{"dataset": "drawn small creatures on textured ground", "crop_scale_min": 0.8, "horizontal_flip": true, "encoder_head_dim": 64, "decoder_layers": 6, "decoder_fused_qkv": false, "lr_schedule": "linear"}
Rows from block 2 of the text decoder, named by matrix and row number. Rows with one number belong to one neuron. Each number is 500 + 25 x the weight over its row's rms, rounded and kept within 0 to 999. All counts start at 0. Numbers have three digits each. After the name is the row's rms in percent of the matrix's.
# gate: MLP gate (decoder.blocks.2.mlp.gate.weight, 576x192), inputs 64-127
# fc1: MLP up (decoder.blocks.2.mlp.fc1.weight, 576x192), inputs 64-127
# fc2: MLP down (decoder.blocks.2.mlp.fc2.weight, 192x576, transposed), outputs 64-127
gate.44 110:524500530500538498512457554458547524500458447519446499455516541559515504501503528523496511514473480502519543487501483517514555480530468524505481536483487520500526498514541488517496507471492504
fc1.44 126:513481521502477510494470521452518486495468524521482519505508459511538477508503564509512509485504499547514491505471468501537521489453461524494524502479529515473525475513527507494524535505482509
fc2.44 109:483547503517498473533473499519490472474459539481486495483500480520454512430561529478496514509501447508502459502461525496492499480515495487522515512495531511481497496510532499531506526543495496
gate.45 097:504494528532544487523509475468472483487466506541462488506553418507518497444515476488490512525476538527526490534504484483500501519499491500472486481496551544490538494517501515483470485489461504
fc1.45 099:553510508497477509480482555504473502491512522460531508505478478564545542535498468489526498466494471515497527519495493494499455465500515474511492514492487477544495484511503467532495520501483500
fc2.45 100:472503504500554500510487494517493531524515491533479498482540492525476459523508540520542507504511475510484493528515504473518512544491479490481475458448525496542508524568485446481498508486519459
gate.46 132:563495545506508499466523531487551481475536497493514485514469491477468505514496471510521524500454509532472468502492478500541511478513487528461518506477466521507495509496482550459534479494511462
fc1.46 144:522518466470506494522466517464436482593501485517485514477527534478481526536506494484486505536526483493501529509503499463464487510515517488494460542518505538504512496492519492478451498498509497
fc2.46 119:473473482515530496446475495476474520480455533476508497528508522473496495458499512546511483482534486508500534501503485537498497503495445511474520527492495483479530536505514483497507444542487493
gate.47 088:514494514525518488502506516496524497496484469508497519449506505510509511504457517532477520465477541525526519540532512485495543546537503517494500489520490501523506459511505500544511550519514490
fc1.47 093:464497514516508510519509519494510483495515482521474494545479537497489503511489500485527483517473490504509502479451505505543516477495475460486501530533488479489447511481482503464441486454500482
fc2.47 100:462507532487505476486463482496525493465486488463521536474516520518517504490478517505498509505507475462527526500525493506510491531509504502493490465500506496517523507492508499538513470487528502
gate.48 094:496490559508480462516494500487509521476499476516513539476474516435531504538448481525536519516486539527513495544479510521493534471548438507489451549496473476473485490504477512498477505508484472
fc1.48 089:484506421496497486490518464488520503490479548474518494498485482550449477479559501448501493504501528469544542447501505473516493508472525490519563509491510519520539464547452517461514515474474511
fc2.48 091:524553477495492491495520502509473519487490508476546481510533475493515513501535500507502494498498471502489486532550499533536508487489480475513530466484478439526484477459499514455512497532490536
gate.49 072:501459543498488466481528500541494517498480495498475458504497494506487510499511522487506510516522562502496525527507457486497518485550498473531507528481528500483518516475491484433537471483481475
fc1.49 075:525509491495531509558510504510488509504511504474491531514510531487462498495510500512513503483508480477519496503467536463507460524481519484511494501497499525522460513488544504507482441513527513
fc2.49 080:553519482510488491470551464479510487515524501484485490505537493508497545547550483494470505519489509526502487477526486504501493528514475463468514529501528539503512489553567490562524505514554468
gate.50 090:518537501509527495531507506536522522527506496505482517538517480474531475477527482483465504496483488505495533516478461483501512469506476510509500463492474530532450419527519486513521458495489478
fc1.50 085:519528491480487510489519524482472500477528476482468488522477484504464481503489479515500508524540496478504488484551494499496496496485550510507514509480543506528497523513497469479489584506544458
fc2.50 085:482511479484485533492511521470502489498508509497543509494501496511499475488478474484506496515520527503521483509524513498489526508507516520530537467495540531487448446479522493503540432459479514
gate.51 085:506523517532497499521510520498541492487508497517496490500500495491472494530476476478518495527511513495550495508486493468512492498508508478449452459484531509520447489508524526517498528512519472
fc1.51 083:522493496457514486478455513524456499485526486530460518452495533478531503484480541484506468479469474461453497471502527513515506515509508531515508534524509493509507553537525533506503470501473542
fc2.51 093:456463555500510488523547496436471488525472488454498510486467502455524480500514478504483489465468519514499526499502480466527447488503508508469500501497522503516465480430492475467518529507502517
gate.52 101:494499535472492506498490469493520526496456529533532525494501495505490529502481481507499500533479518533473472481524541491526480523472504515507469496513504531470507473454435500514505472467454492
fc1.52 094:490549477496525468544494492474540528480485533496493495481485468466492531491511465508507495497511494503474499492528499520476498501454478510524483510491483549472499501467472511521526494485501481
fc2.52 085:478505529481452495505546504544479454482511456506513503535517471542476537519509528458532491526505472511531493467504463498529493508462496509510474524537514522542493505500511485551524513523499476
gate.53 117:544492517506534473515489472533475490502486518479550466536544485496525507530508490505503516511541453528511541473496500502480521520510475465492464469480515518496505495535455563545529485497513466
fc1.53 122:451516549491511545513494534503492494471503482491473472503490489478515475502530528484555482528477521503514528510495480531501485535482555464486497533500506538477504519509497493547535485502471474
fc2.53 119:517447522572496451459490476473505446524525499468505543508499542489519485500452536462543518484522492533554489514488515528482510459474467516502468462520523456493481513467498468485500517473479538
gate.54 068:530460527550475498513523527502534530523484487532480517503479498517519474519494494509490497510507508563493455504513502510474536465446484518535520504488521498475491495474534494494505454531506523
fc1.54 071:496523520561507495469481408537518494514483470505479542501483505511504494548501530505515480470494504502503486487476521514488518484519527484480480503472453455480488467453446494474506504485454456
fc2.54 074:503510506463521532510467471520492487530510513509544487461518517488515470424520444489501480527553463493512522549518518469529462514491504556493503468486486513502484492522516467487483460494506512
gate.55 107:511480506490470514485474529523522558492495538492473466466481545478482518511494487508464490518466497519509499527551500507521512508450511505538523419490443479464502518509494495491504471493543499
fc1.55 105:480549493464501473494517499511522500470508480534520528520481491499511534534491482511516465476512532485456511483494495514518500530470511489498496496495515535477494492517495481494501469510536520
fc2.55 100:485512508537490467537477520501493476450457519503473486486466515491477472489472535485457523474494510522506519487484512501520528505528468473488494529529487505488478520507508492506495492488488482
gate.56 122:460516472527542477525525466477475472482527501497533496456529545504486468516483469504467507472456488462532484515499472473468503432502488488507498503473511540502439482443488521504498493471455510
fc1.56 119:506510481522511511479556480507478464512533513504507515491529529493488540544493486473473492505471507469500493489499453467491505503494506523518502512490547480513505501507549491477491445539511500
fc2.56 130:457500530508512486563481518495524518462525478511545482522520490482527463537480480525506498499505486505506476513567512509518535505527511494493471509495443548509506508507502521508466492497536463
gate.57 082:517523520461487505484522494564529486484520513502549464512509535493497466485547479508481471493490501469545501513553455497519524475522544452534467527514505482543522494484484495521476500527489466
fc1.57 085:518490506498504475464521508444496491494461497476492485495468480568506505519508506495527527506506499490465498480481518531523504510506487533535495526474489512475427489503497524502529513465512517
fc2.57 081:526500480510500490530503514480496534467489538502542506469513494465512538493486467460493496489462502491477501500526523469504540492509491542483538510471538513452515466474496532527481486492477482
gate.58 084:487537513482517491505497504518532458534499495510503491527509474466514531498508471507503549517484508513512495554522416480542527449480538519501498493524487501533476550498485463523484514506510554
fc1.58 081:526554486527508520479488494505526509547492543482528495524513465484507502486509501526457499471496525499536452547558495471555488507482514489476497505481514487457497526507444502503540443519483485
fc2.58 082:498497521476499480470494522522480523485468537486495454535479527478495495449547585495526448494521487492534506474511492532451505526496505483550519536528496497524486484475539500512520526471509551
gate.59 113:515527509480470524486509475511533530491517517457486531459510441504506495502518437509498502527497497505493481494485485526516477488529496521494437498524539479495486504501474542511457519476522516
fc1.59 098:495478515517459484536510516509488466496523540468488519497510502493472506485504522504517480563459521526468478454479513521482481495544567508478532516498522484482489503534500512520505532500504513
fc2.59 104:508471520492503503480540527475524478531467505479463531483495489505477520508522466532494504510521484519512518513470503533486503477514468515505476540483479481483497520475514518556455505516467529
gate.60 100:473517478476528460542525573458446531476505484508473533487501509478514484493474459484475507489510492535458517463516495507459491541531478537501502504514465523540519479519489508477515494476468491
fc1.60 100:457461513482504478496491533514502514454502539484522520484469540449502511498527509468535485485518521526484491456469496501444477500469436537464502514475465522513490484505457507470528492483457473
fc2.60 100:539516502488511513512486514494510535517466483480528513543532504545540514551527496512479479470491481492501532477535485497463496469553493467497460489518494502471559518457511534480535469485494500
gate.61 099:551527481544497481493516517541524536504442510457478470484497484497539521534472484492540489529492512508472544525492522518482533470524536490493510494520478468528448486494493469459520486463510510
fc1.61 105:491503510477535494514516497503484506514499482440494506462532509494496513443499508522502481487463503478488543542537504532491457524514493500513475506520493520509513523490533460519502493448483545
fc2.61 100:507470516520455485478490508470542484474530475507500493519554518462480511532521534487466458483497464526520492467539484497515481516464489470501506475494553519487512492515457516486502517473519477
gate.62 090:517506506550479507573519522532507487538530513484484485473492494534456505505488490451505525495527531433484539498489517507506528480510490491548519510544474517539496519491546542527457517513482488
fc1.62 081:471486490447473465530518496538517506457522507447476439541486504477503557523519496526488458485508474470528546506507545517501524504471506515481500503533482483530517496489493513517532475523489542
fc2.62 077:517470541559510500504519530461484499478522510510495519473494537486531502499481490480508507511530514531491495475496520491523505515517505503475511503478505473489483523490488518522516508453471481
gate.63 090:517492520499527544519523527500494480464510512509498509468500483499473510521536518514492520512496512481501519502466520530494467477503409525489514469532519521478489495461465559520463527469460524
fc1.63 085:488502508519491466531529506501511496516470534458497529486498476466505437519477504513501472530531433508519486511545507546518548493470522487493468515530488515493479521505495482515512529523495541
fc2.63 090:459495497546480505477513499498486491494524490518523498567520537496504497529473541454462535475512523499510495464442515478490511489476482453492481507499476463517555476541527494535539489481456487
gate.64 071:542485513472526517527469493496474486518505535538520537525531469507506475506505491494534502465462486457501506507515498495489479496513523493451513465464550461497489581446501527501439509489508496
fc1.64 083:523545492508460511493506522489450478536477519433507485497508512549492526545493463518518481509516479498487495486496520512480472457486465478527477502488489526508472497469534511475468500507540556
fc2.64 069:480490532500492468527514466547495528483531509516512566508502550471548450478513515523501506490473504488486473515486488462491517514524507504504506464508522519472428479546505489490503503503436426
gate.65 124:506504535487506483518475494467501524466492478489490486508503484512494503503531470513464480443486499524524463525512500500505496465501488477482468516524497540479508503473510505529495465541509530
fc1.65 129:483510487527495496483458500547510535558463536475542460478533460527499474546582508497545509528503521531456515514517486482469511510514504467508519471474507486507457432503477495509466518572464485
fc2.65 120:511519495522478525503506489494537485465514517453484443557460496516506502494500527485496493488510515470486499520498485532457479506489512451483473480551519527492504509510521467461534486511490458
gate.66 079:480535510445513474443504468516507511502462463556488554467519516502523542478508493503505507468526500476507513516486443510521499521507431466532486513542500503514531488532487490498513533508526518
fc1.66 070:486487469485485503518494528467513497522515558460514489496515495493490520487496512520484501573470503525499501535526528518506525502511507453488502480491536498514488517467478533476519431550499487
fc2.66 079:482492543486544538421508508542506500477448490503496495478478495450539529506496531445466478480500535479502513491507458516513509492531493511502529485544505498528531512524500477510445521477500533
gate.67 095:496493472453521507485523541530467516521461513517476463513473526461501495532511496484490516509489460477525462510542516478474510512491468514509503506466493485548520536493516485518502498515524474
fc1.67 096:517522490506524526532487482496466455521451496505466516498537487535470520479545538478474492476481509548518501545510565533500538446513508555500504520513534520496527477541512525486500481474516523
fc2.67 092:497477500519496453486523443502545524515472526484537452502464475504484486506499524532472497527482442513496541473488483500530518484492471507475512464510501458491497482551460474529505561522478496
gate.68 088:507484534510525538522529501495525494535512495515522525512545502544498471526511464525481497472477514511484501533554480498487505512499459526466501476540479532497443513501507538479477481494497473
fc1.68 097:490481522532531463473512509519508517486511500504484480530499513480492548508505507540485509474527477449493501445504523465542519491516521500488484523526515468502492543487501518486515499535458525
fc2.68 099:541523471454502519537519490480484485524461471510504522500514514520485476435497510511485522518456545523536513493481500516460502480501516478538469501456532518508502506508482510473494500506556475
gate.69 113:513450449524493571506484490522473481539495512497472509495491462551455488490516518530500491529510478511514505505485483523483519508474491512574488547514505489522493503526531472500510555463498504
fc1.69 121:523485502524483504505481490498510499517503539533443487494483488539481518506499540490482538551487505491496497485492444526464511493487461501528505518518513495547553483538542522485512527479516489
fc2.69 133:488498478494497503508519500489488453531469503505467515513527485503474485463527519502528461489460488537519529526470513502509496488511466494463478513459537498496434470508547454518515493524496524
gate.70 097:538486523489527496511513516498522485491502519504503528507523526524504532509440514481500489537500472499504443488519501492468507450538514486487486523511508482464469459499504537513462471480474488
fc1.70 101:513509520461508484482469489553534494496504536492536507488491517470495545522471469519488504547503466503523504461477518565470504481540534476484485516510491505507468471481516464532487507509505492
fc2.70 095:501502530486487496474490534471521518496496422513488511507504521547449504477510521462481478486487494513490533503525514498493544484526483521543491461483503492485445508475525460486528486482498521
gate.71 110:540481493519528535456561530458516515495495540538495544462517524485529503519484491518522490489512459503517546493512510499498528524508544496500525519555487494514555474488481481513522488477507548
fc1.71 112:534514503536523502478506512482493526523520488512500523516514485531497499484500484444503540489465495493488490505466522513457475540511466478536499441459455508492494516465493481530548492511463489
fc2.71 117:468465481495484496462531471519493474460512522501532474476497569530507451513489477507492503472485471523552487478502499467563540466534526507518503519546511481511519477529534516505450553476472480
gate.72 093:513481544543473495488495513522510492490523461478491549532509503441494472527461496481454509532527537532503492489518468519520539495465502495502481478485496529500526458477471486485477513493494509
fc1.72 098:475504489516503498475512527523493519516492517485508483479485479534522499509481525534533509444541510478476507475515469508466469524442543539509507506508477486506514539462502492490506514483497485
fc2.72 095:484540510497508478451496485485488522503494495504456512495490478566493513522502522493487485468514512510476492475515488475543463501509457503475513480496500487478499520533506489499505502527535540
gate.73 107:531488511523475499526496502489496500527485523564507506492543484554499541481470560486499547489488483457550443497528510503533498465473492534504477519486532500505490486506476494526512488480494522
fc1.73 112:459527491465512535532524518515494532480522466479511488509496538472497457479510514546501501513488447494465509513514511490517511489542535503510454429520519468501504503498460508538470507509519513
fc2.73 117:483499548534460485496511511480478547512523482509531509460485482490527514474509485444480470535459526449472485479509465510483529544501497480534509544503515486497512502474509495474525482499532531
gate.74 160:546471481481535463513481462478512489553483486493464492526501475496470534442496497510519497471496515500502473487491552471544471461540485526521498500498498514478536550466509506498484491485505474
fc1.74 141:508516455499527477505509479485480472520509474464458494524513518500497499482497435520508489511476510468507442493488496477513523481507540484491479508494518462493471530456491485482491483483548522
fc2.74 182:509496453534491504501528523481520496459483473507474477511485489470489505529500494490499548519481515442467496497485491520491554504455525497496478459532524481488506504540496553523558545505514526
gate.75 084:513418445517542483541461554481525476496493490500496475496510524512470477512498495519524496465488477489455480484487493510499477507526466476515505449517525512514529517502505467536522459536477474
fc1.75 094:528472463495492478500483511454499522521487508503480519544514480474497480485495534487525481527465462487515483521494517494510517506515459498473488505500517499510510502464488504522496467478498512
fc2.75 083:510511457508481546499521546526502483502478492500495469500518478505489483530488490481498535474500505471514487468522541520529503512445525529516481481446487482537485536499495461484507460496477544
gate.76 103:482526513510469526497493517536487484480514505517498508521511512518509471504451504531480492538502563488480469522482531500509505479488486489469494447488437504535480507492487505512517519539534434
fc1.76 108:500504514516501511474503450462486536524542531496487500524498499529506513497489481527478564513531444524503461494465456504526451477485471516517526467496529489534444521495532496539490508546534468
fc2.76 109:476497486504504526542495534540521468494481458558495516527520467490501470531486511515533467555508545513520554476519559464490499477539510506483464503513504485478490525522486514459522484480500488
gate.77 090:519478563457518529526514486466469514541482509566484549483496510500481511524471537485510521546497511463506509542536563511546490464501513545487497484510530496505529484537483537492501503541510499
fc1.77 084:516572453510482482499485541535467466487512489515462559498496516464558462475509467509546470474499550536524549520530484515470525516485490468509497523468533504493500499443501499470482491476486495
fc2.77 085:502475513513497494502509457527458526471492489457470508482546477497537480459512500530532519538465512480495439504515511492507509537481527505486530486556507474491497512498510498495516491441505478
gate.78 087:475501516515488534507515519493507483501473454461496492470538494500482494463476492530453454491500431519524485540483475461487452479526468535487456537511526493477479517472496497538555519502493531
fc1.78 088:518475514532533491537504528485494505516486499514482506462530509540498504507569481547511474523531480490462486537467462504469504454477503499533501532471500475464486524522506527504543540511534530
fc2.78 085:516506502505468489490484503458486481557503500483504471496470499449511491503493539518503515498485498489532473519498503505495496485511477514468487539447520502523503506528537472521458518466491486
gate.79 080:483527536513508488503467464492542480486525511490502480487439509522490508508505505474509485469532512508502519504480504483536489493509498485487517490480526500497468506487511496477475507513473531
fc1.79 080:511487484491492551526522525511533490521452468520532437475513530509463484546477485494512549518524479502451541464490459514506482485477478474490504516487472483472504479514457508515537483473499534
fc2.79 079:485483449488470498488520511509480506471505482557465530525493491481524502480493528491515451494504511496496454475473528485471519517531504537501477472533480469517459501537504480492497573488504475
gate.80 113:502497461449479497504529505526550565512519525529508494452463500475503504480519522525503535483508537526545528506478501487445472506510475529486539478487489534537526473550507498516506508501531479
fc1.80 111:504523484453499503513455489520506497514505508489525513493502495500515550467515535529512493508438530542490488482472543514518452483474524508535489514441521481428502497494526540469508529474481487
fc2.80 107:508465519530506485476544501518511463499502538480538519481517494501491506442501509482497446515565489478521524510506505495487477522552489496488504464508546523535537520486508509535489459505489571
gate.81 088:488514508493495503462506504474518469539500526503497449507502442532493480491530495471497489504506449478514486507511518495496517541460509523491484482499570513498477496500515516495537525512537506
fc1.81 100:532540504476480517497476489471490504495508490488546477460483476525535503480504525505524464465567541472479474509549489506480538504484461561510499502500519508503505499519473496472449517544501518
fc2.81 091:502493497513513489463461436487504532491488523504488490478466531482464524459495512488502490521454547476534492527508531547493474530492507525528513538485477501481489474511521509490479535496496489
gate.82 083:461484535524505520477452469479532469486519513508510538487506499483482466493500464469518526504504540481467511475485516498532451488511490513533531530491445501497491516514497522484549492483506506
fc1.82 081:492560500443510518489526506529523483534488513497513519515496481477514521505536566492516512484509537490513465531516489490521507481451495452526508518479494473505488491440508501496520526515510500
fc2.82 085:469439528514513508483505499477460491523479538480531515482535506483528487503505461480499493522516490517533510471475470533510533494518498497487516483515537501500500485426512490521478481488510495
gate.83 089:501454491464476488490497457534519490484518487547502504520528485473469504503483509517480537470532505493488493539480464492516497471483476494498508455474467533517501484501432492478486448481466488
fc1.83 079:505515442507536506479539530496477481506501514474480496492488506554538486494489499506503469537470516509523489461495533529504489478531535513509512515516508459491478495501533492522501481517520495
fc2.83 087:505494498502509521469472450491551481496478474477485479509517496448465469487521529497508519488527471512467524530451471478518498483500490483493502437480462546519526480562525511514526471477484538
gate.84 117:491517518495474500485510478528509459492515481474544500490495496543470489461503478492507543456474488485513489500479446471472491497473500459524534488509495508491496492516509506472471483466469472
fc1.84 120:487478470483462503460464496520529520497543494545532493491485494476514506510506494511553523508472500500509491487504445452511496539497530479467522554518502510443531529496523486492508524479536492
fc2.84 115:553511494478518525482447486475492537522480491495523480500487428522513496442447519508447491513452512467524509485485532517486520497497482515509466485491465507500480566507507514488527534486537516
gate.85 105:536525510499506506531453553497514526465471504492473540512527501507512468482527543500506522521438528514511489462519506496519505498547454509496474463489530545489458468506506468488524544494487491
fc1.85 112:497456466499528512514525472469499490525469466503517496518507507478488508472519489546488494498527504466465506497511509473526459506486454463546516536480497516502488505497468532452513483478460479
fc2.85 109:492466489512527466497471537504486513527513499479504520485505504506493521494457499462529505490483506474528491500481483499503529490482506464516464471536512507552483474488483462502487545520451510
gate.86 125:523442558503502476512469518514522478456489497473504488526523499498470499502470551483521476499501535527512506493495459546468532515444506516501540473491506475483509492483508543485521484473466496
fc1.86 124:512499492519504517523517503441502505473492465533501475502470545539452476471508484481460487480500478487480512495482529530562476501492490481491500499510500504474487536509505466533516503497455481
fc2.86 135:491551437505531518458492520512518543509476485521490520495514466519502509507543485489499489504538470536518510474540498487471502512486500503474509496527490460509542498503532524498544477530527484
gate.87 082:509545519480508526519466481440515455501487458471516489528512481508492529483474477491488476505462526544562535522525516478480526528519477445532437507493481491544532490517490511505474492477495498
fc1.87 081:517500485478463500458478477494498451474494492498471444517501473494493481460469520511469532531541499474522492527484497493529488527493460499514471484458502511523514487531477448475542514489506567
fc2.87 084:496503474504512490494518545525500516526517454492498509484455485456528516508518474534537440469484520491495488477503523524482511499496544476519538512543502428519472508494466493484494466538533507
gate.88 101:498518515558558547557494522493492485498483504522500491485468501508500504498492511500526488485512522448516494461513483508476483464493496569541497485554474534491520477500470494513459511531503502
fc1.88 097:498539552535497505496520535494533530493500484497515517467512479510492525461535506487504473466514484478528516526553471489479497446481516535517524537541526521451512490440483499508491503530489494
fc2.88 101:482500464479490465475456469513502493509493507525490483518480503485480519491492507503482492540497523531516499534463517501499517529487475467496524504506440531508519457472509526531485503463555509
gate.89 073:503499516522495452529479582516544516471498508543491517473528489492517532505492516547491450546494515434509535476492519541510519458507540506502471523512530470508469527501488471507460518479519512
fc1.89 073:463498494528481493496485552502523503514468506487524533508472461495479486540541503489503528496470499476482461475494450512517505469527477522507502509461506524491516556500483502461501569510519512
fc2.89 071:456469475483488478514530465449551474494525487464541513472527529466512535471497484500487499519472460493509480525487500492483545501529486475526517537467527499497526480527481499510505517529479512
gate.90 098:506492491495480490542474444497496516510505451495510528518544520444476481499526483467471490458478514472534528548495501457508529492520510476458530495505481490504505495486500494514451494496465487
fc1.90 098:475484478522540517540498516511471510507488495509498455482531516525474515512498502485510511512541453554490487482527472518505527501466547516499471534503538491469505471528461508543520499459498519
fc2.90 093:499491468480475542530495505454524516494487473529472482482450509527521502436500460483505485446477511501505500527485533477490518507518451529477481490516554517550533503515505475464535470490473512
gate.91 092:506435513518513495526437535445495488481484484493501527471479509517495486479511479561500517514505492533514488517434513500523498501541500499537481552497480526542534546472495548504497496485499493
fc1.91 094:487493456488479522499474511514509509507475479510490538472485471531468453445479491520527479523503467492520550472433521510461528518512482531458489436464530485511505497489500522467514570516485507
fc2.91 094:486489490535459481544461467461501473516519483463488524464498469486515480521540473504475508490497522499520494494557517480550476535481514511511550534530533497514507455488492542530509487508491502
gate.92 091:474516549471527517502428488533495501474489503469497490524497488452495493459493463506562494507494479493494496518492467473507532494520494470516456491508560514523507509517492518529472453534504473
fc1.92 095:464517520495502517479488495528520467519522513527506499504515479487512507466495525500497504514468461474539463529512516504473500552539509504494519487516520516509484516517506514536493492533530519
fc2.92 099:494546491526471532486458499560492525472505482492506520495499510506495460524510545520517514456459574529511521537511508494490508527413502488499521489490478486460480514485473509530469483552503505
gate.93 110:450486462495525494477518520433492478533467465538452499503521522498535552507505500501494512508515543492500461506466484524528482499563511538516481497509505495507474513496536507499473511528481510
fc1.93 103:525491521477483520540497462542511483503473481491513513522501476470503491457501486503511476524505502508529530486508476514511495481476514517501510496511565486535524477515473505478518494489468498
fc2.93 107:485490490532505520484536525531499525478543486511485457507511471518525517493501523462446505526509481484541500486499517504567467522503508510512544484484500503503562489503503510469476560502505502
gate.94 111:539499519497509499513533547521521534542498475497508494515518483466506497526485498493461461487517503477508516481503479509488549498504470509469554490502465522488515477497464506496478460510462492
fc1.94 116:498512497521516447502510480479494496508441521486491485488507489465534534518519500472478520505502503520527467488488484493525457498492453503477504519503524496466523533444508535509545483507482518
fc2.94 115:480474518468538526529488509482501501479518493478493485545495494498467474455486494514539519506489529518530534524520493499435515508502445488468454524495540534553470512531576488506470462497507492
gate.95 091:504519526503541523445507461507482497471494535520493505477473540478538508531473485476488517427527536478496511496480475520483539505480524485517521471510472487510483509502552524525461488477458482
fc1.95 100:476513490509555554484477478529525477532498500497546497483453476480512505500496491497528525464512526545498511531489474497487500459468528501507502471478532479525559487519498534534512525454481452
fc2.95 097:512494469523461466487531540514482487492495472476519517495519499559506488532490479504518470528484484481519524485492494479535485514535502486489498499478496528465447479456511502486448469508508532
gate.96 111:480478482499477470495488544476468498503536466511469492483475485495545538509491496499518472532469508520484491470484503497512536514489491513495484554521516511503496522533520488496482500494437499
fc1.96 137:517547491489517455541565534473501496528472447471517553481486521484489506529506503459453445540491528466513478529512490461492469497503500473490447505478515514469514496516508478481452501488474498
fc2.96 114:505451509471529518465493501532493525518516487549544480487490499454508511554475513509482542477518494510465525483495488518495507529516478523471513485477510452524461498461485543518540483504510515
gate.97 096:489476524524480470516516522497514511528490534570511487534506463541507491489440466478534553511466465488498517491494483510448501483465506492488509517506514529571498530495516473479486508520501496
fc1.97 093:522526486521513565497566519489478457487523515470502447494464503480499501472532510497535465522523487480555488477493517485439480501482481507476510520466506475524461499505487491506515475467530529
fc2.97 086:517470525496512489478485465521456516489495517490538526492513462451498485481471473473499497515478490489519506503579549508489521552505529460480526498498500561477546459470500511510489497561487475
gate.98 091:524444537520484490502519499484499525463476497549487486473545491486520469492476490537482486483528511558530536481474496469525500499535491513517478527476522512474485518491517525472527523514446482
fc1.98 078:506487517488519456490515466456515501466484490459488502491470497554512486511465528570514476449525479575519516485490499498559489509521514499497530508546458466501496498517493460461542526523466484
fc2.98 088:535541475525504494469465512511493510482481505518522487488480520466509490488519515495515550534453510473497511517511533512461471480473514515479527553508518458503549488456495489510463494476482526
gate.99 145:508479474513510508609470460496457511483506531487484480467474527507477482505524494445482476475481549502517490552469534472539510521480517490468529503509572537501506489489464492484479492456490468
fc1.99 147:508492546501481514404520491496515497487491467537480507520476521512541511466474468519542550500535454511475492431497505518494511484487481506513481519493455492460469512496542499494528500534543506
fc2.99 178:502493481486514498448489492523502534506536496503537531494478461466504503512530492461501550566500465495501490510486472480503477480507492495450475563472455522512546477436509482472501555478584518
gate.100 088:530460547524501524490476518485497493501511540507480459508478525480522526492488470482541529496510496515446501515495489485541485531492487532537488509517518466510554503513520530539477487496479473
fc1.100 080:541490492499489516493477443487495513478493510524482485547504538532513518477501504459477510470498485518484455460495479510502477526515488563534489505491493478487489498527553526487499477498536485
fc2.100 080:508485513501479529492499492474480494484508497522541496501448483478509491478501494454528521525513542496462498549483521507485557515496543476476521506534470496488537493492476476519508510475487521
gate.101 146:497487556467511526489496485527534506501495501511512553529497526455518520463457460490503539494491502493489502530505514490504527506532449479538503472518478504485471503492494467505470522458497485
fc1.101 145:484485471545467479526527527467460485492473475474491465501507472521498458542532515506501492506512518494520502494498503522503470519489537543439502531507537498522551508507516530473517467540491511
fc2.101 130:519488495432509514493506501540535490498466477495515510481484489511504558425497483504489536507492517456464533504467486504514486540517499506481469486513494487485497489472497522500498525486506496
gate.102 083:480502529495491496480461483472524477501489547449498513488510486504501482504480508526485477512470518501510532499489437499517460465498442521494506523470462523553492455483491489553492465484493520
fc1.102 081:516521526507499477506502500524527501559531510519542426489439487458501523467460439488509494486505508550489472479506527477504482517499501497485454504517497511497531452496505525536516497496549503
fc2.102 087:473508536513488512507547490481486498495488476485479475500522532516460490498543529495445493505562486480478471511495516536494487492498464516518475526537508531478451528455463472468473465468480469
gate.103 084:480490506486453459523471507507469494531474555504479568498478477500498517491514465476482478510518508498509502516468522472507511496449549534504505503482509490516515484506458505477516521458535471
fc1.103 086:453467483485482445509503528502523486505475462497518553502535489496470533518471483468469523520474498502462549525563477495479490494472514540498516535500554474544541530537505486498509517482519522
fc2.103 086:532469493535520517480481487472473518518548488502559437475494468476507499477512520511503499499500473462504518500469516508513519500511512492518459507516460504448506503478533515461480500486474500
gate.104 108:518496509482494499527476505469506488497504457533484510486518516503516550518497469544488548548524504506507509531499550488478507467563493497518475497524524494458480498514529484506478424511470508
fc1.104 129:540518514501529531506521483458491511491481482519499505489468532454449559488479531522522487525484516503527526477480533514449483498535451474447509484494489480493481478476495478528484516539511490
fc2.104 103:481469467520479473491565500499473501517499424540520498428518502522515487505494489450463480521483483516522539512484473500469505485516527573509503525449529470496463516493528519520502449476464508
gate.105 091:500505477555546487438512493529530493519496475513556488560511538446512479500477500467544525486486513494530530502506518498526512544543450489544538520491486483509539494496478506485463526453558482
fc1.105 093:510439472473504438477501504507527539549498509529528493482458510492520486479487454510471508477446487493445496471510517545481494517504544510511512505482475458530495535488542508455487474489527520
fc2.105 100:470517520499471547558493498462500473478453478460448480489548501513500524508526541481486494461488489502491545492443446470492538505504515511483489491508498514455481491506496502512551543521524498
gate.106 168:500500487535478492493460485505518519480488518548524462511461487464511502458529536526544502507478562531506516466486450528503549490498548514484531522521507505504486514460470467468493530504480513
fc1.106 161:470503547502520520497476490503496530520446513461452529534533525495479504481514501480508476502544477484508497484546515549478491498505511512505522487522472516515475485450477519510479474512510473
fc2.106 152:484504495477498470485515518502505468563449470492504496509495511456476518514504509502446479469469470509507509521514524491516484472506476452509466520507459473479498493477495523483525473518495490
gate.107 109:477499503507528507521507500526468468491520483484521505494506464513469500510484497505467508539479534530488508484509488453533538503522530451510490478533494483508513537548472493555490443502524524
fc1.107 099:518541496499447476466472427511467495489513491548479492461508516496490523529524470424472495483507465510507488464526535513510481475466493524525517529468476490473470511477530511484502525493508503
fc2.107 103:489477475521539548510505476515488468496509486480492488498487499507550470524489463519479499509515504487486439514445475478498447481531461505500526464459467502473504501528455488475500495492516539
gate.108 082:494472539540510488523542503436524505518493516504485530480480505493521484523493495484540482496485496500511458504460552459525498452468484486500484485455510521490500487460491471500469462471487517
fc1.108 082:511526525456539523490507535536502500481446495477528484461502470508511523481549515561505487491498527538476516490504475498492487474488487506436518489531521494558508508531536465502509523490461484
fc2.108 087:480468484519501454518512509515533525461471487483462556470483520439466469487469516453479507511483496465539473476513504492502486480540525516489473513513573483508486469470476502528491488522480531